config.toml
encoder_channel_attention = "se"
encoder_kernel_size = 3
decoder_inner_norm = false
learning_rate = 0.019
max_steps = 3900
Rows from block 3 of the image encoder of a small image captioner, named by matrix and row number. Rows with one number belong to one channel. Each number is 128 + 32 x the weight over its row's rms, rounded and kept within 0 to 255. All counts start at 0.
After each channel's rows are labels from the 100 images, of 14848, where the channel reaches its highest value: "responds to" is what is common among them; "lies over" is the class under the peak. Only what is clearly more common there than usual is listed. The data: small renderings of single solids in any pose. In brackets: how many of the 100, against the usual share in percent.
# convs0: expand 3x3 conv (encoder.blocks.3.convs.0.weight, 128x32x3x3, each kernel summed), inputs 0-31
# convs1: project pointwise conv (encoder.blocks.3.convs.1.weight, 32x128x1x1, transposed), outputs 0-31

convs0.41 [113 141 178  62  96 180 166  53 107 123  90 147 178 129 149 145 139 125 138 156 173 130 126 105 134 150 157 167 117 147 154  87]
convs1.41 [142 111  92 147 143 102 128 149 148 139 155 125 113  84  85 150  88 133 194 148 142 150  76 136 170 129  68 156 117 147  53 166]
responds to: red (26 vs 8.8)
lies over: solid (70 vs 30.9)

convs0.74 [104 146  92  91 112 111 161 104 150 121 179 126  51 124 117 105 140 153  78 169 112 139 156 213 140 151 113 120 113  91 139  92]
convs1.74 [162 107 125 184 181 164 172 112 168 150  85 107 173 119  91 177 165 106 131 123 129 143 128 109  90 153 124 128 116 102 132 205]
responds to: yellow (34 vs 8.2); orange (25 vs 8.3)
lies over: solid (100 vs 30.9)

convs0.58 [115 168 148  98 138 213 141  87 126  81 161 107  86 143 124  94 110  87 152 121  73  80 142  95  82 125 157 150 123 109 127 103]
convs1.58 [105 107  99  99  70  85  89 103 190 133 107  82 138 113 140 118 131 123 175 153 130 105 137 145 183 133 122  55  96 114 134 178]
responds to: blue (61 vs 8.1)
lies over: solid (69 vs 30.9)

convs0.94 [154  61 201 100  99  84 162 114 101 120 148 132 146 127 127 161 110 129 136 117 118 196 173 131  88 109 117 131 154 108  75  87]
convs1.94 [154 126  51 145 101 151 134 163 206 118 121 112 172 134 102 121 148 196 157 128 133 160 129 130 177 128 129 172 146 162  92 115]
responds to: light from: behind the camera (54 vs 24.9); blue (36 vs 8.1); purple (26 vs 8)
lies over: solid (96 vs 30.9)

convs0.32 [112 142 163 125 118 154  75 181 159 189  68  96 117 116 170 106 137 113 138 162 109 103 149  56 132 107 173 130 149  98 115 155]
convs1.32 [128 120 119  99 127  34 122 139 161  66 135  77 111 188  96 172 116 137 142 146 105 127 128 170 101  95 125 131 134 103 177 147]
responds to: yellow (72 vs 8.2)
lies over: solid (77 vs 30.9)

convs0.8 [ 94 100 155 124 119  82 108 127 157  64 130 130 106 134  74 175  96 150  75  60  74 174 127 121  99 102 148 118 152 117 136 142]
convs1.8 [170 102  94 162 153 131 170  94 113 195 129 135 172 142 136  90 144 127 134 167 158  79 109 102 157 150 105 151 105 198 173 117]
responds to: light from: behind the camera (55 vs 24.9)
lies over: solid (94 vs 30.9)

convs0.120 [ 83 154 101 121 158 136 149 111 137 146 158  84  68 160  73 108 151 166  97  94  87 139 153 188  93 122 103  90 139 109 176 118]
convs1.120 [107 153 106 148  60 147 136 189 170 113 108  91 151 161  80 123 139 133 122 131 105 173 117 122 143 162 212 101 119  85 115 134]
responds to: blue (66 vs 8.1)
lies over: solid (90 vs 30.9)

convs0.63 [ 62 100 130 108 147  93  95  88 142 128 139  78 131 143  92  99  79 159 115 103 106 204 149 117 154  90  76 155 112 154 111 119]
convs1.63 [187  94 159 117 120 155 186 162 158 131  99 182 167 153 156 154 144 140 114 161 158 166  87 127  87 121 157 119 173 146 178 148]
responds to: orange (25 vs 8.3)
lies over: solid (82 vs 30.9)

convs0.23 [ 95 168  76 106 103 144  76  89 150 181 165  78 102 123 126  95 196 139  90 100 151 122  69 137 145 133 123 133 144  97 126 139]
convs1.23 [131 131 174 170 175  96 168 119  78 129 150 156 106 174 114 115  59 101 129 151  79 124 129 123 134 118 160 111 123 165 134  51]
responds to: red (63 vs 8.8)
lies over: solid (61 vs 30.9)

convs0.26 [ 67 156 116 111  76  59 123 143  77 155 133 130 125 142 133  90 135 131  55 146 129 134 135 145 170 152 177 104 108 100 114 174]
convs1.26 [119 111  75 113 102 159 171 138 177 175 138 101 142 120  72  99 108 132 159  97  90 173 101 115 127 117  70  52 133 125 121 132]
responds to: blue (40 vs 8.1); teal (25 vs 8.2)
lies over: solid (69 vs 30.9)

convs0.55 [116 112 116 178 132 151 145 143 131  78 126  97 141 122  85 154 164 133  90 105 138 126  97 144  82 204 175 123 111 113  84  55]
convs1.55 [182 111  98  81  77 136 135 123 175 145 121 143 108 128 122 125 148 127 149 147 132  84 122 135 165  34 125 118 126  96 182 182]
responds to: yellow (36 vs 8.2); purple (27 vs 8)
lies over: solid (70 vs 30.9)

convs0.124 [ 91 111 124 127  83 165 120 160 170 143 101  47 199  88 192 134 122 129 116 143  91 145 134 117 113 129 177 124 101  99 127 136]
convs1.124 [179 121 129 166  89 134 131 131 103 127 168 128 109 195  66 162 179 163 109  65 134 174 139 128 113 106 148 127 175 109 110 104]
responds to: yellow (57 vs 8.2); orange (35 vs 8.3)
lies over: solid (99 vs 30.9)

convs0.15 [139 119 185 176 105 203 152  81 125 129  69 115 142  81 141  90 139 126 138 145 135 104  93 168 132 185 118 128  79 121 151 127]
convs1.15 [122 148  66 134 134 100 160 132 151 159  65 131 163 130 126 168 151 201 190 113 167 126 136 112 140 116 140 143 172 148 157 181]
responds to: red (33 vs 8.8)
lies over: solid (79 vs 30.9)

convs0.52 [162  71 147  94  93  95 192  94 142 133 164 118 112 112 132 139 119 130  82 102 150 177 159 130  45 137 120 161 126 100 104 104]
convs1.52 [195 134 117 148  91 215 160 162 136 133 128 143 114 132  99 139  81 144 131 136 160  98 151 112 192  86 139 111 158 136 167  96]
responds to: light from: behind the camera (54 vs 24.9); blue (25 vs 8.1); colour: teal (25 vs 8.2)
lies over: solid (100 vs 30.9)